A small image classifier, trained from scratch: 1.84M parameters, width 192.
Rows from block 3, named by matrix and row number. Rows with one number belong to one neuron. Each number is 128 + 32 x the weight over its row's rms, rounded and kept within 0 to 255. All counts start at 0. Numbers have three digits each. After the name is the row's rms in percent of the matrix's.
# fc1: MLP up (model.blocks.3.mlp.fc1.weight, 576x192), inputs 64-127
# fc2: MLP down (model.blocks.3.mlp.fc2.weight, 192x576, transposed), outputs 64-127
fc1.522 095:141155126123168054135180185100073122110122127133106080078058101110164186176071164130116114161115098107105138096137165085072086126098121137158134140124122131147089093110128111176136104082122146
fc2.522 103:137117118217115100130120164075138133187165131133120165153194137125126170124134099142113109105110139101139131089114122107103103144112169101216155111159082148135167119123113097089147101125163155
fc1.523 098:079125094178175116100092097155144101156111132106112121213140123137105126151102065091178120140178184117115113130159104111146066114102192111095088152117088152125143122095155093082118145127155162
fc2.523 103:145120156159189185151091141139074163114062128149151051166092119183123164084151197150129137176147156130129116125062118120177155108178105125182201121163131142089136148108101120103102135110107169
fc1.524 105:151112077126136126084145123114140094155152110098104106136104185106157159110121117131141113064146125105118148094132130159164178171064114110119119112166114100133114154101108126150092132032131091
fc2.524 128:123132134073081176139114042171051130124176145196204138116092072161145136107159157112124141121095148100143123127086141125122109099220151120137096160165175125126115158162145083124135116115102106
fc1.525 104:089116059127100123086087177093124072174081138117129108089167173125122170152120130129003152134157133112185157118195103161110153100174146119102136115131159156146113108081111142092126154100144115
fc2.525 117:101072161167097087165121121071102156161068106142041117095146125153122074139116081152164166155132144113097115089095133161172172130062157147136115179110128111151090156109083080070100128133143152
fc1.526 110:158124160167106175112106130155076086167137127150151127188120128100136122113176140136101127112092147097216196104150191098133136134158078090132078170118165187097083073115116124136113085127182099
fc2.526 109:127176157160148147075137202079148155086089130156137043115138168139125144116154119212096112121178056126159133095105156099125146097137038160165152115153124105079095116137193163114099127143167140
fc1.527 085:129076121141157129071089155159155114085088134085120101109062151096065139135072158098112145123127151125163122103106129165156181114137136070096138116081146115151069112182082154086067064159126135
fc2.527 079:192138091068079131080160144147139133085142140185148199117133123081144132195140122171144106141119119091159104126180101152118113148142117196078146169119126133133076134167126138149128154132144108
fc1.528 091:100146108174117143130114090136083182136151133096096087180140100140124161088164123114072104122139207125140176159222115103049069089095065111079090143110103160176155118150146158063109105141153170
fc2.528 087:100142127163113059069135113164112120148177125099101161132084146073160143108154128135092145099166147151104099124203100113108117128109148153067142155047176102164171122217134150205121140186191149
fc1.529 103:150154105127160085076095120082197115161119120103128103179144148170073189114068055050137124109132122083149112068137140119176116145104134146144049118117079151141122100115092103145129137100165130
fc2.529 101:148168182140095149136162178109180098076076141143105081135125163123100122167131128184168085134192098080139129087114151155132145134128119125126166114107162144118102096117113178157157097130120105
fc1.530 089:097126100205122122071127151136138158200148110080114103157138142138170165128065153098085155128159107053175174149208131150151126129165106096120094161075139129105123074132118106114120119142143137
fc2.530 096:156094131146020108202131115091122158192121140099062149128100097133124052117121121095146148172089141107046125098128127146150118132017163123120127146101096151120094162088133086101103107160085121
fc1.531 109:097160134119189137102060140141142129153113151140109109128104122089111196158149137114114097086161158097115154152109146185111188109095138090056099146136080153063133139128141143095095143085130102
fc2.531 108:103104165101133132076169146094160119098159135096125147118089090160072158135113129114091107127129126132132158168057125105078096170118146133227118111184145118158133113121189124093154133091150083
fc1.532 090:138161073206114115116113177147135136096171092122106105152147081130117175106118139069054150154145113128158136115164070113063123110095131135132052173155145127110117110198133135091138087159155140
fc2.532 084:117137119112135140140131106186134185083155121149115161156163111116099089132106067118101095145150131144091122111164098074156142161113129145107123162037176168080103138200162104143140121114125080
fc1.533 110:122141104107094149113125195072134135129184227151095098138151153155145152111079134081133183071134114137139145107136149168138148161099107202181128049105146159090066120126169149147118153109165123
fc2.533 114:127154134095179171167111106170160166077112139183204061119125148131153106138143184141143128113114116118145159126111149163120127074231116115088154100125177138183150118139128122151179115148113148
fc1.534 095:112174098122135196082133115095155081167057122062100095156117103143101190163109116087112140074189095058102123075115148136182150142113166104094120155153119109155076074056102117136101088124116160
fc2.534 091:113140160161136150175136195070205132126092098110091116095114177135141147115108125165155132139165081116138112106134128154124162127106097177162124120092117146058052096115137146104133164181174157
fc1.535 094:112099141177083151117185160100164132217114198136098158142105107179149130095176081093081164126103122132117156104110153154144130105120150164101155119129089129078101119122108160124097092158128162
fc2.535 084:184100159079143132162132179118178104094095099110158108131110141179147144174168146141132091145139158146150110091146090106138151112073140134128148081089094107054120119124095145127156182130090108
fc1.536 103:116127138110153141088108116148132107110153051070139128116129111134098160124083168147074220175124146134139141159186089107147072121177113092167125064075113062140071151113119109137121078131112135
fc2.536 095:126102123115092170099142155123113108112160187123141135139088082110127152184118159092110101159141127079147146158116106124091116140094119155210130162169121137145130094117121138183104142147156088
fc1.537 103:123097092159141128089126184125193114176097125089132062179061144112118152175086123112137149154102079117139120108087110141189136128101119104139150077159074124117090143094155130175071130064129138
fc2.537 089:140091131170060154155111124130128112142136155111155130119113099171153110045108093103121106166080112112075178087129124079117087096143144083150135157204083141146129048102164138163150113159078075
fc1.538 097:127080091157129108069098128133162161138151120066119125193142146137184139129135132124177134094108107080194222137117090114160156092170107094102067106082095060075120160153127122120142091074174103
fc2.538 093:111111167173134093137110148134161135145141162087097162150094132154141105059178099149087193138146141138063117070173133112145066162109165084087121142113119206120122152150097113177074143179201175
fc1.539 098:088096091198135114066075172149087146156180169150126139112118171148148142119059171128087157166176109082147168117169112146163136117140099118135131150090142117129111134099131166094062165121132147
fc2.539 078:128108139117039081160150083087098138178121118111041147124102098131121065157096105108161134143113154128059114110092141141119139113041172113139107170122117113161151165082140085086127107120055056
fc1.540 105:153154072114135140065125172145112179082087100088166085115134114114137205096112114115108102076123156095141164159185141090092147106092061117094089166119142125127139097185195126095095134130162085
fc2.540 095:149118124127088103131145134167102149149119169106112100132100114177123086069121060177116149144118134156112113162135119149164164094097153160125115172028118129158147131186153098105103139150146141
fc1.541 099:142100162114101061124060075144147129128144143125173157121122089141131126119157151119090173102182147050137163127163123145125079111098101143094114110117165139138112091168119112103100136171165121
fc2.541 095:109164125121104094125140046133083146152158123133096203120116086085125083131082138091152141129118144140079166099155120137151097165125187121056114114097132105124130137126099099119155131108119150
fc1.542 100:143124106109128089098160118081121107085138173100086146103110081083125141140126126111138097092161160117121178124135182092127147169090145130116153087162165172129105127127107146059096122114148094
fc2.542 108:139119095204134062201101099104133127161129074103053155146066095113117068132112078090153152099109129147082124136130120131177120151045141094124156101060089156180118128101122106115146146124133103
fc1.543 114:205145048135105121116105133158116129132160201155157133169146140171126123111161090151130139062132164093152149134129175136132107102140088125117082113094096151081095139130146122138089062135165137
fc2.543 115:080099171138129083195073140153101172114070198086089080164094094163146099116114099151080115098138169170076068117132030097165139128109119093105138140087153122121156160155057188128103116072085165
fc1.544 100:098087137167195105130136067158092133104098094123163104159091145095136122161076141167155094122111149137136127115070112158114175081147133059122183134094067081128079175070125149139061098086107142
fc2.544 106:149127143125146073118113100198107131101115148107110149111104170123130105099129132159101132131128128163114090119161128116162105152177147122029135144134148142169136123156112148162127156169145125
fc1.545 101:134128164164135141132115176163108170109074148110054143167101128126178163168154165113092151077174141111128186115134176144074141124134071103101103161143136193100073111180172131093136080111151157
fc2.545 107:115119177123188067106143201099194143155052131098083095132130139161151074134151093174125180059096102155133107138157119132105138117061098172105164088091119149075117129114159171108145150148126123
fc1.546 097:090141111160157177082160123187088095108109134100095076129146133135114157116082104123134116149123120107115134111177146150150107156132158127130086171110104102123135096107110132073126128103176133
fc2.546 106:160128111164160159139087191078103192158071154131128060131132136177136145103140167122155135167127155106137147160114157145111159131136103170179194161135089136140091127112094081086119122105135134
fc1.547 103:161113090167093149119135089148151148147144090130137119095114155174107139061129185135063137099085135123150130108133058119104073113155092128135136124067110122162098095130060108090119071098179123
fc2.547 112:131102118126202134122151160132182120144118176126140137105145127165095213122103105158145157070146120112171148103114104190080174109112096124158124101095128140184158060151121146108111172077161129
fc1.548 094:142147127175127119074097167164102119162161127133165110139070147095135174134133143115085111052102151118146125173119086114121131031126112106087164127087144153104091101114124186078090139093152143
fc2.548 081:157148086209153070214098141127150149160102154061101116158130170148154139089060055115154158124098079105092116149128099134138114095164175179135162162116116158115144128125085099134071104099188157
fc1.549 101:133164138138122058089109047068170156099173120119130129193155125129153160161124168080163126122172128134161135145088190133146139112148090133161095075112163116127078125125169128129137080079172144
fc2.549 067:094104183132115119086140159153159128144145153128127148131092149085174104114096060113124140060144104127143160056187196040075077150172133105111085085144076153173103143146147130153139201156103140
fc1.550 097:160084070148172148111143113145153098152110123097146102154157103109111164095180093129111159136141148082129131116101124131141174146183145076117117164129085138132036090191091087125075052102157130
fc2.550 076:091170096104106131095137114113111123103168114152161158126148176098114133123068139100141128124106073076141107125148151118135127138131075190133088127119133164162060114153158120159166153166149111
fc1.551 107:141083089199116109087079144199047141153172131133096085169121135150138177172101151144108125138140070122179132141131127131153109147116132153115112154088092128158102116153082137108067116126132203
fc2.551 104:106039158178054096194123137089146123184124141106078148180134067167113076118066114112126132111118105144063127119130106113144151147034159089147131117044082091139136088044165104088132113144063120
fc1.552 103:088145137169175124078030162121112125145185163083105118175105124182157158101096152149124213085210137131163168131159169100154099140120045147097084186079120091117119121133161200145104090097153116
fc2.552 100:112100168126096122093176137120127111066166111138098129150088111078116125159134106106065087117184068154100116124130111115131095137102099121158131137199132110111143098114157141190104137134094132
fc1.553 100:138061122133071109106120132119120179118162166113102112124145184151165123135072129142173161068114107088178190080152149108177128149139073115080129099103122149097122116142134118111116137087188113
fc2.553 097:172127107154047085127122105159143163142150140110119154149102107122140076123141131125105167138124095142059162135190128097155084165125156093022176153099143176137131123183109126124113095123153141
fc1.554 101:168102103154134111000078118096094126069150157129105079163136092083144128133138176173103071142188135113132160145106138093113178136114074171133129090140170148108153153156117155096091149156133147
fc2.554 114:133142109099124144167106112099099133147124123130092128142098125214124099128200145116148179130115147113083117081108103173132189123029155105163158139084123119101157145126175077102107146140073037
fc1.555 105:188152109139098076100156112142121131169157139164134126194182142152176137129150179145135182129141104065131202097129109101113111109132087100097101150158169113097090140146122096102114044144198164
fc2.555 098:091120085130058075091167125149137095097141097105116186126173161067129094131101098142130126129130097146089125055233144077106125146127144179034085174086112149134111136159110134163107118157147105
fc1.556 107:156070106159081150145142108098124114168095182119149057150135190087146134075136100124134128092146135045151156146123115063118137133116069182071103192160158115154134129169134101049143062063164065
fc2.556 103:120136160091059129134114133140154171145105178126160095106125170171144082066183149169130146119083122119104123149131156083142158095147123167071129224090145127167129111139169084141185114187141100
fc1.557 109:060127079129086120113086121142190071130150143149135145120104134167171106109131109104144158111165142113162120157130114141174129120136178129115164092098118139085099146085143165128090126126121091
fc2.557 104:110161089107149102127099115153068143080078118101081086139119100140134127144164103163122114172125141149107105143143148129197127175138107149091100148095122137077163193120067117176126126103088089
fc1.558 094:157123110183100124081088132111169155184145160081143099142174177130136147124087148074103156136167137057148161147140100128154120108181086121122114139062130156095094110144079127099123146109149123
fc2.558 096:137105138142028123191109074103105146178159153116110170138095085118133048081119133090139166166073131116023127100139121124160143125056190076104135159120126134157094167103148055125132123195065144
fc1.559 093:080101101161128112137151189143107103095152098111113158150106116087107096147103132090134139076153086166135127170139116116176174133079133148116076084137145111099101150146154112113070077106137147
fc2.559 062:140170109129103129100126134156125106088100107163107110103081115209128111155143064154147155050203108159127141120090059099094124113119151149171209146164162149060122157148121083154152103059189083
fc1.560 093:174121112163113080104104144106132137168127137141104143172159106132138133159166133136132184145140100082144184094146118101164112101108127144135078157121137163098075110144112120069090083108146119
fc2.560 072:055109136131130079066144121126135100123130120102118173121138157109112136116163132138097187173123098148114143086202165042117096147139143080052078138104119107088098162147111131112139112144131176
fc1.561 105:138126080199167066111143142112166120086151175142150099147135150159062179093144065101124194125114090110099139082122071115164133078138169211137151137144104101086128150098115166163136132138149147
fc2.561 117:150150155105155130146114167145132072051058138123154058148151150142151103128164174175118114171144121154172167087135105142106166100167135091095135146102121139148116088126179171159191116138118162
fc1.562 103:105153098175138131095150135122155132175091117080112073138047129124114114101098149125121169130151103140086128166104116124136105121082140133112098080147100110135117146091146090133103097075082162
fc2.562 106:168107127143127170170119134144140140155139134115149124130145077201140137090119108135152149149083162141134118088066117080153064073137180127206135152208121185127146146124141096134107107138122117
fc1.563 095:100105129149132178135121162182114105155128123111075137163071085120094182058162137090116115071139185131159152139194098180080093106109078118101110138038120121152142088151114155099121093118110177
fc2.563 081:137142129138140103140107123218126176199140153107117172099140097143173148118120059122116162099079163118097095138118082157127090130097173138115140148116184137191155087209052194101106134168145183
fc1.564 099:153116148184163159101100173181148132124077157099087130116115126058119187173127155102063172083174141109075143101180096073151100127143111127091100163174097164155148117144120074099127099135116134
fc2.564 095:095158163108109103178085179106186171115084092100135072125121099114114141130184135119142121128156101192118088174124086087132069115146121145143149097122138140077081177165142085147103089162130165
fc1.565 093:137143097121117159072118096132124140144111151166071062108112160127092249152120158128084126102128098117182164109114156117135142105120103110150125136146155142114109096106130099119108164075135171
fc2.565 075:119127113151096120153077215111194114128104074130096119116055110069162144152150065140135147081130133119086082151177124124180124128111100178131126149061142126097175113136156166177120121186123105
fc1.566 104:162161149177171110108098135114153101133088136139058123202162177120156184045141161125134129145167141108198166121124154144117144088103044168159077183137118150157149100125124143105083127127172102
fc2.566 101:072130155087211087099149143148148115117071164129111053164116142141097120169146123134093080142150091179111133123121146076097116097158073165093144109132146111088140163138113113142167075126108133
fc1.567 096:118156094125098114101148169114169133128135174154076123124115155133185174030101122127115183124114091148109128106138152151122141146155122183155141076117126145137122085120112142150120140095136149
fc2.567 090:124164106116152124156108154136160110082082133124180025151133139145172110133145161164128138158122106152111126067104096133109147054191094133114173099104131166142106107125149106139131094124116128
fc1.568 098:103180144102133134082143156109118163116139120117106084116079129159165181148041136079122149144124092139086141140145228102129084137117112125177083094112126103138126144138133130172143114099123112
fc2.568 102:168157111220095153146107178099107177173132145142118133178121136191117159094097171130108138164083115102145152111130121082111114152137165113209194183176102154140144095129133098108189113141171120